config = dict(
    encoder_arch='mlp_mixer',
    tokenizer='word',
    loss='softmax',
    encoder_layer_scale_init=0.1,
    text_encoder_mlp_ratio=3,
    text_encoder_drop_path=0.05,
    residual_init='none',
    learning_rate=0.03,
    orthogonalizer='newton_schulz_5',
    adamw_lr_other_params=0.0025,
)
Rows from block 7 of the text encoder of a small contrastive image-text model, named by matrix and row number. Rows with one number belong to one neuron. Each number is 128 + 32 x the weight over its row's rms, rounded and kept within 0 to 255. All counts start at 0. Numbers have three digits each. After the name is the row's rms in percent of the matrix's.
After each neuron's rows are labels from the 100 texts, of 14976, where the neuron reaches its largest size: "fires on" is the input token at the peak. Only what is clearly more common there than usual is listed. The data: numbers of one to four digits printed on busy colour backdrops. In brackets: how many of the 100.
# gate: MLP gate (text_encoder.blocks.7.mlp.gate.weight, 960x320), inputs 270-319
# fc1: MLP up (text_encoder.blocks.7.mlp.fc1.weight, 960x320), inputs 270-319
# fc2: MLP down (text_encoder.blocks.7.mlp.fc2.weight, 320x960, transposed), outputs 270-319

gate.245 018:113152137142140121101102130113102126098138154079129102101175119129168115183104102125126112127126165132108133172104137098159112160122122133136169185148
fc1.245 020:200088085101120185093113118135160124150139108131120191148094115095150135067144135135145059147149111122166145118133068157115167116172076143162131143115
fc2.245 014:170150149158157181073082175193071130130120192105155126157116122146196132168096143166090116096087136112143143132123138134086089081183184169095156123102
fires on: "88" (26)

gate.96 052:143112145149110116129227120067189069144101178115135112111131138118063157117149101097080065139154089181122168080139088148106036180101151147128132112123
fc1.96 051:105164113067175138125122068168119123081124142140150153162166109114205090145117140139133102194128204071110169146134116196084141126152111143135140108137
fc2.96 041:147176096138191089073070096123132099072098156163164128095105130181148087107104139135115107141110130165169137168141116128141153124188130124115111135080
fires on: "026" (8)

gate.579 011:141063131096131171080146153076096133142121116130026154123135185108124109175107201101182091145162169154081150114111134104091119149133112188131159083120
fc1.579 011:099121095099108163173198063049193083127191089145149132113118150168131171129112114168068071175083084101183078077185130171095097090080139073143043148115
fc2.579 011:164074139109114132159179099081099119137118107128121090125133130107126137157139174153094080124098177141107067115158131136114134126082145155096176122117
fires on: "86" (36)

gate.595 279:122120072175110075196114100158136178114107100132133143095116111099155144120168107101133102097140112090102133145164134151098154062117142147125092103122
fc1.595 299:106109106155127106157162149149097245116148175168147172116139129130123170150146110114087147129134129112141128124186131163099148100152152079145153073132
fc2.595 356:145136088110137161047135138116039104114150126126171097114115111130107156106176133130140132169187140145149139132099179084120114104110135164118153164082
fires on: "1" (72)

gate.238 034:211099115083133195150137096085146110120160168120103072124205116145112089052164136122182100105100133152176165145094057089177176106162159106125082169179
fc1.238 036:102163147182161101101078163124126135128118094113126161137110121076125210115091118155113183099131100132117056114164155149106116146099115168112192087043
fc2.238 034:055155152072127144148180131075089156101129162175132125054134131202148098175151116160171087180096097105078121098172118100108210104130113112166189126084
fires on: "30" (40)

gate.427 040:147164117079143190117121138088164100099190164129135168095159128124063133144171053163126103110117183107165191144101143085128125146135143131139052086106
fc1.427 038:128128109102101173128074142152078121152170183108189129088173115109012187149167100173119132064149143136140176155181132111130176119110109103167118108126
fc2.427 041:109142116154186036111155158107182128154131107123119130102047113148071109136113104132128166145084108117099091106104130111119132162128135129076048125163
fires on: "30" (40); "36" (37)

gate.340 021:121125119108097125166153144108080063091106158122148149145155139160183164133085103092171104092110134143158058153174137112133094217127068133096155119118
fc1.340 021:172134107189127173143076146132136154118098126089090074096159101101150082084166095109089117138143133135098170117084148191189150109137143077099121171112
fc2.340 017:194151105118166143178124089163115109121160101056134097125113087142082158150104087149129091109122136147130034130202081104101084132118102132124146157105
fires on: "72" (43); "73" (28)

gate.318 028:101116114171154140090151140133139108135152113100166117137153139130154169121102114103137151079140151186171113131151086074164172124193120144105147070184
fc1.318 027:132115110176131166142125147084196096131101144117154069163111130152090145116116161114104194086145152144149123096100161096127146112122098097109168131142
fc2.318 024:161073128140202115056149195108107151114126153145130115115139087166083129108171185128030157150124117148117207107078154117097082086173136044114140090101
fires on: "09" (39); "619" (7)

gate.251 011:171119160089105164122183127186131111127123132170172133118119105147070119185179070120130100184160136110147129163122138133101126162114130097153147102113
fc1.251 012:124138158205054118122157096139121126165136169107088148071148116126138150218093139181141081102055177115084101121053109091102183088072203151121058138131
fc2.251 010:141156116150115143125183090097120075109150157116067131082159107146155120127126087172114061136089142178162113139147119110125128167148166157083102126112
fires on: "86" (38); "36" (37); "56" (9); "96" (9)

gate.199 013:123123141064075117163139105080136123129141094140080141096101117135136098161131140150191116151121142127162167148118119088118082136087114112138017143141
fc1.199 015:178126122132110125103063152163095196106118127096125120120156135139083128137124157103086186056114114100105075155124102127151126114107094158131202120094
fc2.199 012:091139107131108144147090174160123111172196086191106082101241114124110105162158101175149159108093065176090149117051178068158168150132126109127166170182
fires on: "243" (8)

gate.267 036:099095092128155164134155125113092104181105099124173151105158094131130058103180149098119053139128087127150148125113110173094103128116136151094039107201
fc1.267 044:166150145139121106110064139134151084081106147085122124153090146126147170123067100144196163105108135115089143135151174098169172150134074094164154193058
fc2.267 033:076127123116096145192100141135119218109160104092162156098129097068095136133166134114134022114171152120129143162132105185113131111166104146090213139133
fires on: "026" (8); "010" (7)

gate.575 012:109159084101131195120143127054147139154095114132100111102088143157111066101081092143177108133066133154128060130117104080105115158152098107131082144144
fc1.575 013:128150195103084163157132063109070175117099164137146163138136123135171108126164181136104093140163133193116055111177098138083044149113096146152119141122
fc2.575 012:128186179066060121181141135113112089151133111139111146073164125148106100123148124164114123160085098124081110165113159120126183176122072136180135155142
fires on: "09" (39); "89" (14)

gate.387 010:124075156130102178156133115157153122136139133177173125177185156126109080147134078093145132145130093144129076106124126145178142206175133122138115104128
fc1.387 010:108079105085103134141091192076135131182122120118102139077082105146092131171138109116108089145193098124158092142064103145085135144162141166141111172196
fc2.387 009:092107110119148083104084088126119079120170145139138119110134106103111065175145100131151062125158068115166097082122164155143066183104115112136087137110
fires on: "919" (8)

gate.328 010:113143139186173155141124071088153175104163167107015177101147061116127097112113129157084126116156192156170150157171123132152100120160085145140116149097
fc1.328 011:170118109165171063148170117074101221109139125160143209144132111150150142141135123137116145154160120142174164133117146129145152154174224185124127116117
fc2.328 009:156111138110172076137095133141142068140147106163155128145141085160194128146133094138084119102146158154082126101145055125099095082155133125144092107106
fires on: "30" (40); "36" (37); "34" (21)

gate.301 014:161121176112137169101101114142113118181162080147126135104123110056132078114160101137141147147127121128129153156088192112148100135156114123095116114102
fc1.301 019:122140095133111103131137140106165106128143165055119098145146116200169160104133159088129145082135115094112094101135153152156134108140063170130139185209
fc2.301 014:097130092151094104035120075094092105097079125118101154121110135087133120165150144155145162095093112126189178204127152141111131169097210117132123125160
fires on: "790" (7)

gate.424 010:072103094181134082071111078116169107099116176114097101112145168157101068142080154069129090059163148115167116130101138065117151143164101184074131191096
fc1.424 012:155105149149132109131188134147158189104169100122122135122128132112089162083147137175087083204149138108121183094192128148106093128158108103123120130088
fc2.424 010:092090159150104140093089038171185126164087147113175093126105132081111148141109093159183115116079108103125115111174162159149207162125120107125153171135
fires on: "09" (39); "89" (19)

gate.139 043:075108101092142079146140145079153105152129138135098181087144114161151116137114119094140078142214138117175187165067114136073088116128079077098188178088
fc1.139 046:243084144120068151123114126110161111125097162141149131172162153101123132078140131156152097115094155148137085090152116103182115146131126130133094085193
fc2.139 048:092130100143153131154074117114114158084187077162106121094099144086122128187141140161113086160165103118148173124174107112078127098085112180088165124077
fires on: "439" (7)

gate.547 219:089127101097159124111168095154111082132163087136132132143163113169153142132156154133163106093121125117169075153106069083142159153122156115106157130123
fc1.547 229:130093141136093120132066110133121189155088150110138061107108151097121146104118139102111119154129149151075169150158135145115103138115173103151097136128
fc2.547 239:145085094080120072118091124124124153145136155159089142118184150133073160096133141123164142130117104141123156101135118139177145155103116134143136152084
fires on: "524" (10)

gate.152 013:169086184124088139101091137152117110184080096072068120157176176110123118115136144110120093135133120136114107140089152097071103115099156131139085135124
fc1.152 014:142094137099129136146133166123160121126077118163177097134131150097164140118090117150141081153120135105134159127156146103036150159180166117096140146095
fc2.152 010:109203148170100132138149092061139114109078159167175096190154142074117168068064192158126145134167170101134164116096103116160159059114108126098148164135
fires on: "09" (22)

gate.77 014:144145134126053173119142146131154166066093183138030116109148104104174138109110089114145117130125189055158120145148065177123154156134164176157119093077
fc1.77 015:119131085138179130121082139160116118164122043140191156135107132203159108126166084120086194153140113141098188162163173144134133088147142108092187124140
fc2.77 012:113099089160102138091102116139181146103165169083079092090084158110089120159143098098127106154153170155152102119164207119118118143115141171146134127201
fires on: "72" (43)

gate.359 124:169148130085160105130139081117184122164121136111206116096139134073088119156188190113117152123118147095190130159100150192188119128096167140145089150093
fc1.359 113:110100142142081142133138182149068173104131164169073126150108107182177145113111074133140130161165115162054124134190099074082133096127114103146180095138
fc2.359 095:108132163144096147149143084116127103199113071114138146119092123065109171146087132123178138174140166119145091173181164141163130088155129162138108166091
fires on: "919" (8); "619" (7)

gate.284 021:040228131099100161174193139097125118112124095109106183117122099111085164138097135136134133158136184170136176158115126135142182114077150150141111119117
fc1.284 020:067111100166157124123135119138115129115075103159123107136099145152192032056132143081158124147089079101138125121112174137163077059185131134118140140109
fc2.284 017:071144069119101118183107121138144127106105103089158145166159157144136176131118109116130089066176119131117172172128160165122180116118130149174156116151
fires on: "43" (38); "48" (34)

gate.20 013:129104119094169138082125137163104161137113133113131164080143130140128194081153171124064148141119175150164147119134149172149132124178135144151084108121
fc1.20 015:081155149112153138139092159197144101144138057100127103154152155129153072107089129118194127158096111205082195142148133145091172058097147129090141150136
fc2.20 013:100100106162134110121101123138090118134113112151146138159085184093147124090148125111102118128133092093091137115151109180104168133117140117119111094124
fires on: "919" (8); "219" (8)

gate.439 012:130102143198090101134107119133202169124160127121133109112155086154187159148146098155129127162150124179132105159136101106100120111165143153159145119107
fc1.439 013:155177150165087102138111095203143145145134129119096090137112123055104055109088126147104195140167082160120148127106074056130153110098139158111132097118
fc2.439 010:103131062108145116087111129144118079091135124156060156129116163189110065080146100077128138092170191098070098110215107161092104123155125078077125133125
fires on: "88" (46); "28" (30)

gate.164 009:118124155156128132148111097173143072102122142133148167168176181151149093163141114090197121189188117158165131111190116104150093113191169096139080152140
fc1.164 009:148084169109176077124090105105119146135098081189159146106101135165130136144174143144176117089127096111143133098113118100140119109103093143100180160160
fc2.164 008:073148142149141096142127091099192176102119141078177153117086099122123179178124156129123145070097176132152131160114109148115192090147115098115178175157
fires on: "026" (8); "790" (7)

gate.205 022:078164101128158194077129119098143119119137050173121204092107168153110089158124114112145081117160162177128105127142128111151119148097128096127133117189
fc1.205 023:125161109156089179076114158121160107189152060108080140144132193113154119096056101139144119108139179116157102165173179225130144113119159126107122115080
fc2.205 018:134102095171105086144119126194105062128133122136138091165166090148093125114119137130108172195096135154107175095131148052126166080125152095149110113125
fires on: "026" (8)

gate.49 011:115137143150069126108124088099133081064059161131153145151144168090141122161084157132104117214145161132139132112177153164132174102134149144126157066085
fc1.49 012:139113113085150097123101115124115112198103120091137142046119112147066149169146116116115145120139111140156114152069085093108129117066161118100126134117
fc2.49 010:068093156129131163114172114184079116178091160151111060105119175169101147109039164131166110100120115190149197070108161183157156086106108129140117137154
fires on: "193" (8)

gate.184 084:078135134121119138097105170104103100127111101114138127113111148156189150200155129104173117180160132120095087131178156173161110137128141175126147146112
fc1.184 068:222096125102138160127119133115112188137141121133094100187124158150121149065104137145051167066120146072144130090054088160131117123154171194125091162164
fc2.184 064:118147152119125088114087120137152152184182179103211108130123132175118170208105092161198154093129108105166080175175172111077149089122176137140200133152
fires on: "243" (8)

gate.222 015:125119155117194146126130148155097105141156091077120117159106145149151082149110117106068170073143139168162141196143083138128078114136130146174137158155
fc1.222 015:124131090160162108138121220141093102109178109135131087140085147144159123161092117190137063078102126085144144131130162098097145148186155100173117193172
fc2.222 013:102163142128105112113142149118155145139163167116124148063177160110130091093144099122140069202097080167100115092085168157158108185112072153105098088175
fires on: "88" (46); "38" (36)

gate.212 218:095195136146126157161123121166066132156160148120132165057114054112121066160099104133064121160095107160158158139108171172134165127083130129132070115141
fc1.212 198:113104143116102129156142127161092055114156153099097102128220109139095101120125129160105095176100113125147140133133102133133137124121132036128089171142
fc2.212 181:147110116129095076147137144131118115101114089117109135126097101109096104090137116128135191136099095120124122075113141077098087120154109181157124146161
fires on: "<end>" (94)

gate.161 063:132141131062162084109157143131143109138072187109136087140071137135119120112095088121136160150117088069125125116130107104078102159144163194125106132149
fc1.161 055:115143109086184093109180185175161138133120132139128090135129098125074047097087103115136069102139094064135164093089121095101101193155174224151140138177
fc2.161 052:079131116116151089169111165168151140128115088152141060137173127155116103117195101091127133127087158130109162145109123109098147146118116155064130181172
fires on: "35" (43)

gate.443 087:124117136186136134102155123108056084115170113156129114121190069134176123127182118149146128110119170144147119152134128136151105138107158114095194162176
fc1.443 094:118180103169185152070173138151101107078148136112162120109137143110156160147071135132145093063150142118102112126139153100138127118184141120137183170165
fc2.443 097:121096178178084150131163137140165124197190116095076146113138100110072126202178105188092110144058114155117141120123069128180128112119072129139158154091
fires on: "97" (12); "949" (9); "897" (8)

gate.665 017:110118125164111130103101139169116129183127180157179182095162111078101193130093123098142147135135127098142151133100104128142118093105161125154152075107
fc1.665 019:126101046155133165135152118101193111130159157123203209124152182156103137153135145105101106090153120135102126102190107139110146105109099104112146099107
fc2.665 013:166070135161159154092234124073127100097088136104107137102160106204155099155132217127145083152089144152190088161214099119138131129131000125148074171131
fires on: "88" (29); "888" (7)

gate.47 210:166097162172083125109141102139127147126119182119118040123143067137173073099171133146162071125098172106118103107196131125146149098138146149091055129179
fc1.47 188:165098160196101099063132175113146112098132222108099076128128132179174043114112086155164154113110167122117078121155143089134145128108138150100072143173
fc2.47 198:094155114131133126107083139182085209117093169136145182138123119078144162147137112142141146134142051191087128171114165124116172105115169101170132107116
fires on: "69" (34)

gate.86 009:125101106162167164107122120087151135130103112153151144097121144124108115097140052056103128139087197142135138183145097131098144120115091118130175156149
fc1.86 011:110136152172172148117126116134165117161161125135123094120141182048107170126094175091157126100167199092152058169134167163135117152099129159140140108142
fc2.86 010:149137145091177185113124159134192102129154144088069114154120157140097134068132179178113101099125085122126076097136139139114095074119174152182075113088
fires on: "09" (39); "07" (27)

gate.747 122:095103147207135080102105121098129135134131131148153130060152097125086150073114165124133146180146147106147166108088192140109126114123144168072165125096
fc1.747 122:071164131178143063098129164088085113164169161136102147096129143088075168083085168128147126127156095144149154107060198098070091171112142170109170128153
fc2.747 124:133119159106128128146129104113128139125091170147049144130200124113112066100133079129129138069073089110041126122070126115098122137146105180107120125101
fires on: "97" (30)

gate.351 207:107131143167113117079154114108148108159115175109134091135038073104069181122095088101124131044166169125152141120180161135104141078157105073118200140130
fc1.351 228:161134138064186134168098154070095164100086111116154128104054140145177126103170073129145056122158108103086120146140100131124102106139208118129155072094
fc2.351 216:114141122145095106083190144096199137215168091119158103120135110165085097185086150152113123145063137131148139073116068131127171146094122155147115154205
fires on: "<end>" (89)

gate.636 014:125154101171133132143079124112136121142123146136143143117077093107126078078156140159152167171162088157077156118106153151124167092106158132109103071091
fc1.636 017:118056132152084102139146111151153166126135151148118150143147164156155166119080169132084117071131150145122167119164156070135086158133061155195089097128
fc2.636 012:196124090116132172139087095153162118181128189147181185140099122083107141154152139178122076069130107153164116146116100138072191122177121129082120138168
fires on: "35" (37)

gate.127 019:073154077112146132168149156120059098193075130093110183126107101196085139143104112090176147092124179146083112132150196103083094076118124090182137105136
fc1.127 019:109118138102183101172117135088177141167064146118115113177120137187161103163088144102192105095156179115080105061137149131069033098166109042194167112191
fc2.127 019:164081156083141091132092105138113147099132180111100133134150152120121143091134173156136154150120166130155129201094077169175119178101094126117115139117
fires on: "439" (7)

gate.725 012:121121102137139149177185143140162143131074080156126114173160119154158102139131084105117153137118134115135073150140123161102125158047097121130163135105
fc1.725 012:105103155112160143080170147083159152158123157117158103152194121066079140112135120105142097120180114105110135080072088115039128072152205124135119170089
fc2.725 012:141168126202072190124095117142115109128134113130132109096120086144116086106113093146156132145082117082170126098178171076126212134083104117071070145135
fires on: "347" (7)

gate.326 041:106101178156105122078159133122154099139094150163163151084094121169143084124131110090159128136181126119135145169065108137086148139131070091098231136127
fc1.326 047:224138072144104111140089093148111138089154128085183151210161165078118142107151146129131113143086150157102094129162109102201126163132125131162083083109
fc2.326 038:124167142112126119122101119083135161093118106148106141124072112102136110153150191121143094158125121096167130113177136151108101131074141217116104133063
fires on: "193" (8); "120" (7)

gate.637 012:131154088078154100157119141171112093104100145106172165100165190129147139163075108124129165113110151114089111115110143160105125171168113139180141117146
fc1.637 013:113131093110136099129124138159107110144119076123168162118154112093194177125134114095159137018144154125126131107145121084145134140153148133154115184119
fc2.637 009:091116101152153136162156105069060174120152154139066108144104103169077171104130144082150112121151159118098102105115130109143138140107154107114154146103
fires on: "69" (34)

gate.518 009:145125118173125122168112128163134154113122172121103115127089124132128100131116115172132145193159110138104110098127134185107125104121130139180169071063
fc1.518 008:175100137104190144101169132104086140133083148108139132155069114194157117152129153169108088149112188085126143099076155133110101142118079106134121150130
fc2.518 008:118146100105112115131173065157120155082147156194166124162146150178104135092146181148086102158095116108132133075088159133098121100129145109157175129141
fires on: "59" (38)

gate.669 009:156109130129165125147090104136077091121089148172123093156145107175139163206170103101049121138140168072162106115159159095201060156154140155153130103180
fc1.669 010:100133125113072111120144127138179115165146168141134121125133117132173105102149098153124106165082095128174124136150151131130148105108224159108133136082
fc2.669 009:124194139129092127092146125121117093117103070131168046130168081139087162123134163089112126125100181150145114161112162123092097078143155127115105131097
fires on: "30" (40); "00" (25)

gate.294 021:094183081129104110111056183133089128154121110133137098132168151129101117127157081198132155152147171198101145143106142149171109092159166083151087148106
fc1.294 020:121181108137153121115075200070126102134166077073155144152135081127072121138128102143131153148127188204100129171091151134166152138149163099111137101074
fc2.294 017:064076109039121111170155167093096143140137103097111141181152111153166145121142152130124126148118175150127176142140195106124139066063072121180174125148
fires on: "02" (33); "07" (22)

gate.659 008:178045169195106122123167122112184115163153171095165139155117166151137127143112189138125065120121184088099115150131153153164067163167121142109133113094
fc1.659 009:064108155166120154112085123123083127123169092117162149170095163095158140131145163155159180176117107119146072097119155108122197111106121134152145069140
fc2.659 008:151154108127122098085072091138076151112155105089095126083155091117160148145081087146187114093138101118110149088133166134161176087086151122126143124172
fires on: "919" (8)

gate.496 008:138106109070171172199081085113124130135173181101115174115138102111117104089140102096141088104114074095171114129174175103114121173155156153152197141080
fc1.496 009:111103149108130147143119177082209108139174151143111090171124084167136133092100092176123185117156178133095166114158167101105137153172168177152170151178
fc2.496 008:105102152088158084157157172143195084091194079148086134070113099109105150102134082137088087154066167104179068146170147130154126085135179136190172128107
fires on: "43" (38); "48" (34)

gate.126 142:198171154123128143128125130170151082122134184132134196121125120159067126154097089107130170171119102138109153137132176178115138158125147135149061081200
fc1.126 166:079174101152187132155162122122149097070121105149038133152088123142183113158090144145153142127108150134123147136138103167137067172103138068109130098087
fc2.126 099:200137157107063140152096045162141134166077172074183091098154071133154130120112141114122116127094090197110060106161094134110210144143097174131124149074
fires on: "30" (40)

gate.125 064:117178085168135122080134119112073126122106088126172094133105098109132095100211066124097151192107118156162156176079077113185149141125168099116184107035
fc1.125 071:086137121144111151087148128086077143076106083174182155128126144090104098107145095149106171183092114142130195160102115115178149137121157121152179132062
fc2.125 060:121102198135085133182116097170089117174134144116081083149109102164135119156156160114098132165100089120096061035154087099184090120129102104115127149181
fires on: "157" (7)

gate.308 014:140056107190149075084167093164128104112131111168111149150141133062142010126158080099122152133140117145080106121142143118122153173180094122167089071080
fc1.308 016:168094085166095091116074148158111157123134139078135128137171108085111138129135143105081154056151143150075140162125129157123142160099125175166135092145
fc2.308 012:126142161135135158158102168124138131129140102224064183149130119134127114189161081149200149113110130099161125162110129128177171103136173124100151114169
fires on: "03" (44); "13" (43)

gate.383 010:144089157114106064049194141109090136167144117107121168171126086113154154112156104112187150127154155108124095135111133148119109203126102099126116119150
fc1.383 010:099103175116137132148090092129133100111123107111154150168141174129130092160167101088060136101139141122105080123072118111093119134173079076147168119127
fc2.383 009:084136118151106109112152156120129091166178080149186199165110119084153110139136084132137153142106184069139135145164131106138101175132124165142076120122
fires on: "97" (11); "290" (8)

gate.703 141:096060093144145133149142107107111102117108162181112152096062173127119136186192106137146072132100170105124097158215092119077087149160194191136150085088
fc1.703 146:156192173120116126104118148139117146153142098093115120153191075105157156085068122115112147118162091154126157110120140137169169077117129118142104193127
fc2.703 148:150136127093149122131161125170072063134126124085156100126140128128120128112088131123131061158135160078150039158216131114120053162116067120109112144156
fires on: "02" (33); "013" (7); "042" (7)

gate.353 012:055156133141112095135077141153072147145088078119132128160114140178193110097135111086152159153108137124147099147107199120084077091116146168081146126128
fc1.353 014:176075113139166092134085169090094118090092117142058121128135153086095072075133112122121134113097069163142140182130176104153117121111111077097127129089
fc2.353 010:105074105125126100176096117095066114139106156182074090169121102140123108071137147108082119192108107130167116150160120106137175167077118109119096110124
fires on: "790" (7)

gate.597 043:203117169121095127115100088088152160142107125107105193113149119143141124110150116099168176182125110100126105108149118166108172024140153147131063062137
fc1.597 039:203157087134132131060104120162133083137135098098139153134138156150115147109145132114088139182138141080127122213109145140154170112143187159103127048152
fc2.597 036:082127170146155094177162128108143119099155171141145091162143154174139113097119169140135153155100141103089145116140156120079110120157152137163125130141
fires on: "30" (40); "316" (10)

gate.621 079:127133137135122056120131110114085127131110101146146076159178098086092067107090164152158151169094139148128094161144107118140125121150157145126150133094
fc1.621 078:124145096084149108140072156209063167110102091082126172163050144186118145102173121109088064110203074161176185101077191076151167128122093147113079072158
fc2.621 073:128099122105140138112100164151162130148118116125137124165105195091076159131126156180120113162141153077176112123117179158151089094191094154104179132075
fires on: "790" (7); "559" (7)

gate.482 102:133143117093130222150115140153115159164099173151096142149120156097196182181171147123089160143152170114126112177146155186156171129147149119107094136148
fc1.482 096:111149131085150188144123106157083127177104202113101138143119104097146218174151178091100196071128171142135098173113139175147175149127219110106149146163
fc2.482 095:165131176141122068106149191143175149132172127109177168108120134154136044097124161109133122143098125101114101075139127113158148143088081108187101158125
fires on: "69" (34)

gate.338 012:161140123117172105107123114129140136153100170114104146106144120172154166164121171101141084113128129089097152123164137080137160113072138161125123161136
fc1.338 013:159131104144087160129165138101121146142131118099100119129085100123103141168157194113163157131116135128100205139165120117046091091177133146164140164085
fc2.338 010:096122113183120105104094118094153166108107074133143155096093142145140154158142095119103044104087170171142159153104087178104166177083121116173140166109
fires on: "<end>" (100)

gate.268 013:175155138132132172095098110140142112157098130127105123172133168122143134147111062114128120137084069174167171120122188082168179169135143144135082132125
fc1.268 014:127183145099056121138180142136096104185097165112096188175097164160131084136087052176076151147130097124135125139152169108127179141102170132103128075166
fc2.268 012:122097106141152139110176083089157122125139178168135062136162112103150163111128085109175094150107099104087089113136120122203073072103115088159133105144
fires on: "03" (44); "032" (9)

gate.265 069:169092137127216202138079179111151035165092121112133129152086118126137137128128113148120125081153161099167160166054166147106122165126147105132155109152
fc1.265 071:166103131173119121105098074147133227103145131170104132093160133070166063098102098154124129128081104127071129106084094167086136105163141170049133113116
fc2.265 053:120183134042090086150135139075161137118125123138110175135164153136130172159127141156174131149096060101168127100185189128125191131111119121181173124104
fires on: "524" (10)

gate.500 013:147129068160123157136150138176124077094123117099063166075134187089112143106066154143134135087069095148093119116147153092150136108170157168135096087100
fc1.500 015:178096083141114100126115136160117100105151098140154050164106090125094113134117074147117085106120134158122129112170183083168146060156107085083143142129
fc2.500 011:124099135105132169093149132121129116175174127160135154119170115136073105175152147086130102158117117173095098138132070167106197102163163119072121136123
fires on: "03" (44); "63" (35); "83" (17)

gate.296 010:139092157099158127139110153121098177102078148203097115097160153170112153160122112112155181163193094176127093168149168159129107131122142089144103178121
fc1.296 011:200094123191062125128175123139194133126150147096156103170069151093207108108089104147103140101089100134148143156137184125145127091131094173178183094159
fc2.296 010:125101145137126160079108157168112097204158161157154100134175127077086164102166176179131082019111134090134090128106102136168110152100117127170184100119
fires on: "72" (43); "77" (43); "70" (14)

gate.667 011:118139174115140131157171153145138165133098112117133169115149112170109206152106127135137120053109158185148077149097146140130090168173158094130153165112
fc1.667 014:145135130148126125051123144101125127128073191151087090135113178140141109117153149151156156176191121119162096167087130113117070126193059127176108127139
fc2.667 011:097098175151118125122132156109173170163130064088138175083111129112176122115146135113129120120087072138108149139159147128147144172078157146115102161087
fires on: "72" (43)

gate.562 062:138125119094130095086129116125139148129092134132100153159048120131181136140144163137163173085134129115127118149121036062161106141173173129147126081147
fc1.562 083:090189100171163090145110136128157067143128163155160097136088159126145109094065161147145148095090080160165170105072171145101166142107090052092130121140
fc2.562 050:121074184073146086098133127118110127129082126134097130137136129179169101154101138085166101058155182065124065169072093173138114184134128083077118153191
fires on: "524" (10); "69" (7)

gate.743 026:129131147151150150104133094157046206099058156108126148119017126141134132127101124069169100126161176131139119128136116148155109072168193173216158046159
fc1.743 026:161186101130091101143180107051170066140182169148077150108196113127110119121114118102091086130071087113151178124102091091143126137104101127082044201146
fc2.743 020:131127145166150108095100118124116135053100192156138112098128120152185117128091136105188145151132114113128123123112113136109081174159158105166131149149
fires on: "1" (57)

gate.742 020:102068118049153161119124131092103094123113143164116118126132178136094128118144084215181069136118190084136147147137154139076192117053150119131102158168
fc1.742 019:156108124054106113166160155121087138156105159127086126121120156133080159118094123158146108109146172099122157110125161137097152123053156132101092147172
fc2.742 019:122128098115179118066172160162120147137082112123127157093077102102172142124120164060133102108128119155109159105102115161099127130155170086108121095160
fires on: "86" (38); "80" (31)